A small masked image model, trained from scratch.
Model: encoder arch vit, encoder activation gelu.
Training: soap at rate 0.0018, 4900 steps, batches of 256.
Data: trained on views of escape-time and Newton fractals, 8.7 epochs.
Rows from block 9 of the encoder of a small masked image model, named by matrix and row number. Rows with one number belong to one neuron. Each number is 500 + 25 x the weight over its row's rms, rounded and kept within 0 to 999. All counts start at 0. Numbers have three digits each.
After each neuron's rows are labels from the 100 images, of 14848, where the neuron reaches its highest value: "strongest on" is what is common among them; "peak at" is the part of the image that holds the peak. Only what is clearly more common there than usual is listed. The data: views of escape-time and Newton fractals.
# fc1: MLP up (encoder.blocks.9.mlp.fc1.weight, 512x128), inputs 64-127
# fc2: MLP down (encoder.blocks.9.mlp.fc2.weight, 128x512, transposed), outputs 64-127

fc1.65:494534475554503483527504475480498528518527528492481494541517500497528495501463485531438515504575490486511515480464472484462527485473518499517512470484493532496487508471524567522502489481470520
fc2.65:479521554486426511483510499485495575506531486481509569514478474512457495478496533447511431464480499512509503472505497475446503463518492475522475504497469490481527522486496496486510503495508441
strongest on: tricorn; warm
peak at: middle right; bottom right

fc1.207:518499495500499538499489485483542483511514528532519552482511514465503530482478499474503490527490479465496513517475496530510502507494486470501478516441484546528504479462515489489516494511474521
fc2.207:527486486509529493514518501481471438515474503480479491450503480500584515481495531504466570493525479474485470463502490466570536497496503511536492503489544535499493495499495496504502511512526555
strongest on: warm
peak at: bottom left; bottom right

fc1.36:553533503465482483542540511486492463545547498512512535546491485518452471475495503488472485477501483456511499459491499490525471513476529500510494516513454473487515507499478520517521483518489479
fc2.36:526470490501427509511488500508488553501511502496488494522512523502387488514505474504492416481493521498507500494501497512450494521486500500507510496511486514498488505512489506506498503487501456
strongest on: Newton basins of five roots; Newton basins of three roots
peak at: bottom left; bottom right

fc1.20:501514510515452535463509502543458502561506535532498445505519487509514495509490556473511510485498531490573504468467504541498500505495518509489491463512483498540507527477465540484517514511483523
fc2.20:482502509514421514507489520474523565500515487513496491534468514486397525491523505513511445513494484516472503488505477504493526502498480503526524481512512501512516497482523491514484516530516468
strongest on: sine Julia set
peak at: bottom left

fc1.202:504499496498523470503459459453519491491512540494496471495512485517503526485534509474526476500537498559530513503521477523505490490482475462492499516520475484497495501486524530490500493487521477
fc2.202:451508462493477494442480529499503549511517526495484489512510512531441493508553475505529462492501528517503463512487488488459496478534480503486488497489530514493502495490476510501499491525533442
strongest on: tricorn
peak at: bottom centre; centre

fc1.383:505479496472510502516499514468515520485519458471476456475459493536464504489548455543480489483550511497535519498495531520447497497482510540489470513519504496476516534512506474515513520510460516
fc2.383:474505498514415497505495499472525556540497483520516550541471487538419496500522496472485426490490496500506509485505468489478510505519469483507495494494484555523500523484476517524482511474497474
strongest on: Mandelbrot set; grey; tricorn
peak at: bottom right

fc1.281:522552478501531491501545508495473478523511496485485503544479519489483461429499535485521500457494515523506452491473527454507544479523492488456487515539505523465499490489463531534521479516510530
fc2.281:506490490505585483480480491489494462483495470485495479485494489487629501489485491508486543486497504474484495491494482509550497497487484523497508481492508506499509476477509482474491489511502561
strongest on: cool; tricorn
peak at: top left; top right

fc1.269:514505479446472492520510479492547507498465555481518474470530504527522497488483431533530472517479494487499510511524524479504515499482466542507503471509493514503528482525534507473495480459504534
fc2.269:479488497497485525535500501529499531505500526539496497521506521541427506546512500500518441494507475474491501529511493512470516454465541472519483485470518471516446507504481490509508494500503480
strongest on: cubic Julia set; Julia set
peak at: bottom centre; bottom right

fc1.316:516525475500454530502469509554481498502509489495494498492494456471500510487486528516511486484461483527501562466476453519508469482473457503511525490471441465511522527489490464508525524492489471
fc2.316:502511497501395512532508507473504545509502495498484493519499501506399503496502498499488389487491504505495501511508507495449495511506497507484514513494492505483506498493490504488508497485481469
strongest on: warm; tricorn
peak at: top right

fc1.423:495494547536453492509506537506545476514523499477528526521513464532509525469528509469497511500490530507534514499504466543482481452481546488546491470490463515504488520505454523486507475479538474
fc2.423:483492469526418489518508483496535544481502510493511487511485472511423501505501465465476437516484499498484501506509504479449485512513496494480520515507488503495504481484477506521510510495477429
strongest on: close-up; warm; burning ship
peak at: top right; top left

fc1.190:512455502518470486474512553532456525534482475501490508462517535487512496531534502481503480455472479497537490483514536537477507467496515501473517500535517506483478473471487477515465472511498488
fc2.190:494480471508453504503502526489509524489493503508483483495528502516420516470516496517520447512471511526505523504496475491517475510535490492498518490503529511505514472503509498518507513536532415
strongest on: pastel; vivid; tricorn
peak at: top left; bottom left

fc1.370:531478522469531544476496520459467482461483533477528509489524515465482495519534506491469537506480485495513484502497488477464454501554540447536506501507529542497528495501496504500484494490484511
fc2.370:502522490485600482464498510503521441515499520492509496468520506533614503481498511484498570482512512513497500497496502507525520529485476490511490494492495493478498502509511504504506502505511519
strongest on: earthy; tricorn
peak at: top left

fc1.298:511524467472489484505544485476436483534505516475479445506488525511516488456491508522499521492530487498535513494491535471489482487523452524508512506513521515497511473445489507516480501512492533
fc2.298:469496514487574480493489510528499488524471484516500532495503530504580498502506524483524545496511460494480481514537527510520540468474524482516485495505485501494483510489524546496486462500518528
strongest on: grey; tricorn; burning ship
peak at: top right; bottom right

fc1.290:488541515530486490536487473507465523476518488498541494539514457488492503485538475490524510493487465522513527517567502501474505524450518475479470536494494493488536528540491491507509470529528509
fc2.290:529511509511441517461517511495510517513497548498486526510461510465422480495509515471527479498497525483482503464493508473488526464527466507507518508509512541473517500504506459515491490502484475
strongest on: cool; Newton basins of three roots
peak at: bottom right; middle right

fc1.180:515473520515492510473531489497528518512499478457441476512538523473543463483521531516491472509510457491554533514526506518458522481470489494474508507486449497503459516489510488507506534467478501
fc2.180:490516486480434528500458484498526528471471460513494521508521494507448483516514460475520432502483537478532502510515509478442483503545472502507480479504530492515499480500494529470498521536522439
strongest on: pastel; cubic Julia set
peak at: bottom left; bottom right

fc1.142:542466515515475563508489469485527488526478526497529515483487453521551487518477476500508525487436516513423490488537436485507468488490510448476478502489505533513517452488495478482502497479499485
fc2.142:505512504503608503487491496523489422504506516508488497461498500486597501507488493503494558511511492511509510524505507512534498492485501502493490508489507481492492517503493489494501503506492555
strongest on: tricorn; vivid
peak at: top left

fc1.419:536485490503416524506503518512475501539495524504488489461491494482523494499522544479519487465533468481504506428529543507502514456461490533508470487522464472498484508493497474482475505523533500
fc2.419:470492492484470530490501489530491530466513437483508513527526496489469515506545475494501526550463505521510506519471467491524446538548496513499506509526523502502468424527550502515483518521478488
strongest on: vivid; Newton basins of three roots; tricorn
peak at: top left; bottom left

fc1.389:485521505468480528536521524457521532532504511511492497501519499499498469463490508459513514523476470544505478488524462529519483512476518492513479481500484547478469552467531487462500499484508536
fc2.389:493497503519435524520530470508500565520488513485490510533482511474411532522489493503529481536467506475503514521497518508484499497519480492521481512504517521533495466509489510489504484518498455
strongest on: Newton basins of five roots; cool; tricorn
peak at: middle right

fc1.484:531440520488479505537490461465505508467462540544509477501486506509506539479527525491450547491506516464468492508480503481514460502509537466502499487487529497518526479545476515483491498491491525
fc2.484:516526468509597507492502498546498444499501512492487523483488490495615488492500471514480553485514479489497516498506495517531527503494507522499494502491540487474496487481505500513502521517529587
strongest on: dark; tricorn
peak at: top left

fc1.335:504509553495483495524456493452447512483500564468484522494447507503501475474506517496521506490536486496517495468471476531497504466525439489501521512491466495528504466478506495443507491481515471
fc2.335:504517502497403498533517508485499554506505504496496489528506505480376495501516496524508423496496491502493502494486510505466495511505477493514514510517500507488500494508482487503509503492489460
strongest on: Mandelbrot set; tricorn
peak at: top right

fc1.393:523473460538451467503492488530522481524460487484487467522444519527478530484460504495518460501534516489508481513521452476534445496486495483514522512503465484499499505491462540500480505507513467
fc2.393:483512488551412494524529496485530570513515529499525487509482503493428504522504488513499438500487483493477480494508477468470518481500492505495504492490499486521469509499483485495487477493489414
strongest on: cool; burning ship
peak at: top right

fc1.231:486507463512512471483494507495490471533470539482480484478481514470490478489516521466521501498533507480493472494473546458516520532485467501507493526527443473501469518495474511533454488521546487
fc2.231:519504523481567498492505506524499492474524488503522516468536475521610504503483495494504559501506490511509500509476477497525477455495509504503482477460473490496500494482525491468507506537473581
strongest on: dark; vivid; tricorn
peak at: bottom centre

fc1.397:464471457539495546542535498482488518494449523530503495487512537514456467539522494497481516506537501488501539494519496482453518500515533508425507505522478503521526480488497503521531532531493494
fc2.397:468460484504459487496482480539428553498514489527482531512490544512413535477509509498499459507483475459541497504498528480461488485505495500481495505514498500461481488543492526527511504516488496
strongest on: Mandelbrot set; vivid; warm
peak at: middle left; bottom left

fc1.410:482521478513509483535519501534494467518453484491495469555488515529478487458472489481476484474481442486500513509473480490533540452474441514512474510513498458511467524454471533544529534464512515
fc2.410:502501526519452545555512466539495523482512484523507476503462534488441529516511514502513483522532525489494485426536554493510495466505502511451514488519504484489504506492512494492479488508484471
strongest on: cool; burning ship
peak at: middle left

fc1.44:505503536464485544510538489487532539467482564472518504507522508504550491502484485479479533486481487448535520524472509501515512487477492470459514452474487498470509493501497513489536492508482495
fc2.44:467462495504467546498502475502518502500488527533512498474494482529535509510500516489521454509507508499451458493507468524481451505463511482519497556518509455498458498527502469533476530529536548
strongest on: Julia set
peak at: bottom left

fc1.380:506495525510512528532470487502492470493521503487528504521491512506518524514501502483520483543514523506556490493541533504524495483476515462525479531485501539504528500501489514502488467554507492
fc2.380:509514493497570501465506477491474437472510484501493496485502511490601483467502521478452510479518476483456487521506455490530523529508506491509485505505499462501478516483532495519483496498505583
strongest on: burning ship
peak at: bottom right; top right

fc1.140:509465483499520486451487517496454505480467524483507526503530513478499519533511527490509496481490522519475500490500464510491501500482479518492470474459500506519501490451513498501480476477470470
fc2.140:501510517507578499453510506502505429512516518477486476479527479520572510496542468496499579478506500504514509506475504508527491511497498472474519489527504489508505514517463484503509514489529472
strongest on: quartic Julia set; vivid
peak at: bottom right

fc1.146:473541468490493472542520526493494461441529489493489477465510468522456514515520471477510484506514496544565499536491504489486513511481538492492496485451492507455537506429495526472521521489522496
fc2.146:530488506521431519526493487500495496509486545525513486521489481508457515501470494506457463497492501486495502480499488467475502533507528492481527506521564476515459486504498486536425497435481501
strongest on: grey
peak at: top right; top left

fc1.381:462517513519440495516534445492556519503517505435509512540456512517476515533497501493487485499521508471539509492539474460511483451474545490509520465543471446475505491479478540545485489467526497
fc2.381:487507503530405511492542495506506550494529511489506525547467476524432495490521489479496455490473503515530505486522477492510520507510496505496521508471466508530510488470500487510484484503504471
strongest on: cool; burning ship; tricorn
peak at: top right

fc1.188:475500491522494488519508552451492517496512532494513510501507475496523549509522457523472541471497471514502468498513541501491499508492528483498492511506478542520495496502521523433510467531517499
fc2.188:515494499534598522440448502508498518509505514505520457478487488532566506492488505490539572498469509549491465524490479492527483496471470537483472505492480455488483494490499476503484500499474520
strongest on: warm; Newton basins of three roots
peak at: middle right

fc1.352:457491500553491536490493516495483475484526507514503474501514494456504569468467443546481486478521521491500445504493529507529515483484523505501499481522508540488526515514502520501494499540482527
fc2.352:510515514492600488478503511492492462485503488474494515467486476497609480479517502487491569484500488504496516493475506507536514505495525485510480515481466489502476505487489508515507481503498551
strongest on: grey
peak at: top right

fc1.96:497448512499491462486476429517505500490526519505552530527516503472497458502471456502458498501446470506506514530480506488471502502525522517491472493455476517510490424526463522479460547489474514
fc2.96:494507492488417507486472488528504565493475487488497535532475498514415525516530487495501457503513530486473511503496504503465497512494495494488490512502496567509494496516506517519501490494524457
strongest on: earthy
peak at: top left; bottom left

fc1.151:499492476487493464494497481464521537532514540508526536499463524471511498482503497483481484504532491475511486521508496544485483539483513498489538487478489547467510518486517533455476533501539530
fc2.151:492528532507440508520511501490517576485492506487500502525483482521430511511477519486529463499476521525476489512508504486517507520487491489495501534521427477505497480467523498465504471500489450
strongest on: close-up; grey
peak at: bottom right

fc1.99:523509491510491498520513493480521516529490488456513469466491501479559493484528536525488498499464478463541497492529496453475565528462513486483525488461474489510526498492493475536480517521519493
fc2.99:485482465512414492506451500507470560477519473507512514496489503505390508511517529489508460511480491493530487525494467491487475500519496507504494511486505519518506499484489519528479482483486431
strongest on: vivid; tricorn
peak at: top left

fc1.72:501534514506534519524457550497536515498509540508515560491521428491460490540530520516459480499485509537461506522526479545495519544518510479482507495457540518526504483517492523492565519514546533
fc2.72:506506516502574476451492508483508431489502494492495507446508512489594483498490512509478581496493502484487511492497511477552512517505523519497492505509523513514499516496499513473513506507462566
strongest on: quartic Julia set
peak at: bottom left; bottom right

fc1.503:493516462557491495522532519493511522519514515423514521514491506484503530539495540509483544451489438473517499516513523480485463484517550482495510506454439547488478478472497496474448480525525494
fc2.503:478490488504411505504496515531522546515511499495506498553501535503416501491509470502517441503483542512481521502522463502481499501491492495498509491511489506493494506494489514491508495442483457
strongest on: Newton basins of three roots; vivid
peak at: top left

fc1.118:483524495488502475524531527497505490521506537509540487498551508450535541489524442532500515485521499505532458489505518479503501494458497503519460443516532532500510488479501491505547466485489511
fc2.118:493506510492528527484502484474522531483535504421507480493484457522543477489485516496507484477484493546481520497486487527487540496518506490481512529517471471440495505468487508467502507512502480
strongest on: Mandelbrot set
peak at: bottom right

fc1.509:521537496515496501473502512497518511472451489474506494498489526497487522504462501461548508548509476536529497503491505489492475502498513459478495486521462530458465510491530467544496507472503467
fc2.509:488509493515396513474464516515481540525537545461495530534497509478418490519498511483520495514474488483508491483540525481462518491520525492527491522490486507502505502532509495471507480474452445
strongest on: Newton basins of three roots; tricorn
peak at: top left

fc1.491:495463500508434510534491494489489480512506485446484523456489498527485502489523537494464515476479486505530490510463496481492545478524497484503504507539465514484432480509512467552492508482497490
fc2.491:481510461491429522501513481494486574490506469503495546504500535462440484498494507488513476521479500513492538495467509557489482513509496513529508462495524520518512508512525500475489486524487501
strongest on: Newton basins of three roots; vivid
peak at: top left

fc1.252:468512508513474439459494495470575474514492515484506503469526556486495515520508511496471478503465498540509527524535518514455504506512494526466497471442520496526546485456497549473510535503523526
fc2.252:486502500485435547511486485509532551470477491526528508528532490490456483487500509484490460501448490488503511511485514463480487505502501486449471502516543506533492452523492532489488531498476476
strongest on: cubic Julia set; quartic Julia set
peak at: bottom left

fc1.211:485461489490481473528487512478482475504517543514493465488485528504454518494491464546495505507463500530506496543489525526469505482526487469538503451470481488542507523526464514517446512529523541
fc2.211:487493464486539472531510505518458488488527456499543497495483508503557484534459508468487566546526442537477516469523497472512503504509527539506504526506508506495527494485545499488531481474493522
strongest on: dark; vivid; Mandelbrot set
peak at: top centre

fc1.346:519490476507534507485503492491507492481478454489503492487448473478460502474491468511507488509511506475516522473497542487510476496490490516514474500502457497502557494549501490512501462495523576
fc2.346:515526496493606486474500510512507458496500496499478504484490481512626468497506491497487591494499498501510482493506491502546503503497499490479498500491503476497490503477471493488509502505491557
strongest on: cool; tricorn
peak at: bottom left

fc1.412:504502503480494522515494522520485525485487511512474500449525534523509500473511484536478504520530502456513486476490447550421499467541511504486514517465496496499489560499490497498505499530506473
fc2.412:502473484502395521512505482509498571515496499507507526510483512490379523489515498511505450526481495506506522502505507485452515506514482492514512507487529531478505487526493480528501504488495446
strongest on: earthy
peak at: centre

fc1.98:517496477475484458507467493546517469423501514474508501521499508483513495519499513468482515527506467491494497527492513525497505505486476501501450504501484532558482518481496506474520462472489506
fc2.98:519522483499422514503462487516507539461501491487480509501482472478435500498524486505487467501513502466484483473521512473483530543488505493495503512499523520519485466517510514522500497530479438
strongest on: warm
peak at: top left; middle left

fc1.59:520496525501506517513484485488506531488521529509526496501539451486506513556502478518446544520493467513496492495471499459520498478440542460487456498520509560534503496528505490494512499503533508
fc2.59:478488525491578492444490499512490461544522503498472539443490500502565502496495507499531570507489497506512508539545513509534513508496485500504443499493486485495499496510494495528525499500460538
strongest on: warm
peak at: middle right

fc1.264:486506481500491497509454528514511483514489468514494449501510480490463525498444499502516491480474450545492501460512515502494501526485494490445518509510520555475464480506501516508487524507478509
fc2.264:470486499540411505496502519489509536525501527505508476524517508487388497518494513502497426502474497500503498521496503481486518491534485528510510501508478515507507488500512473503499483496501461
strongest on: warm
peak at: bottom right

fc1.421:517496522431457507491487514521484523470534441531498481514492525570533511501458502493494521515423461507492521491513490498518478489498501470488485514522492463532503482518472486499460547465513495
fc2.421:506486502500592492476498489513490429514493508492458528462493490493605485499494492498478564499522507478492479516504515514535510493487513515519492493484513498506481523480515500517496509514513550
strongest on: burning ship
peak at: bottom right

fc1.111:501517493514459505480507479484505490511479521503507481473556498547458462468488528470509494509511527499556491554476473491521476512482510520476514430510471491478432522531500517505525509492518521
fc2.111:480487499519382518529497485500499537508500515509500510494507476479400499519511514504514425487501512495486524497504502506492498494494479514516519525506486516517525499493510507519490510495485458
strongest on: Mandelbrot set; vivid; palette: warm
peak at: bottom left

fc1.326:485549487506515479484441471502518489482518497516497472479519506488499508516499497496464451510543484513469485519507525574485506504484465493497482538498511463511515496507484510499506483461550508
fc2.326:484497524511453543479481563541521536488490479506506501521534474538498496511500477489492473499500476510516542510481523488509475485503486549473508485473499480545491459511516547498502512497470479
strongest on: cubic Julia set; quartic Julia set
peak at: bottom left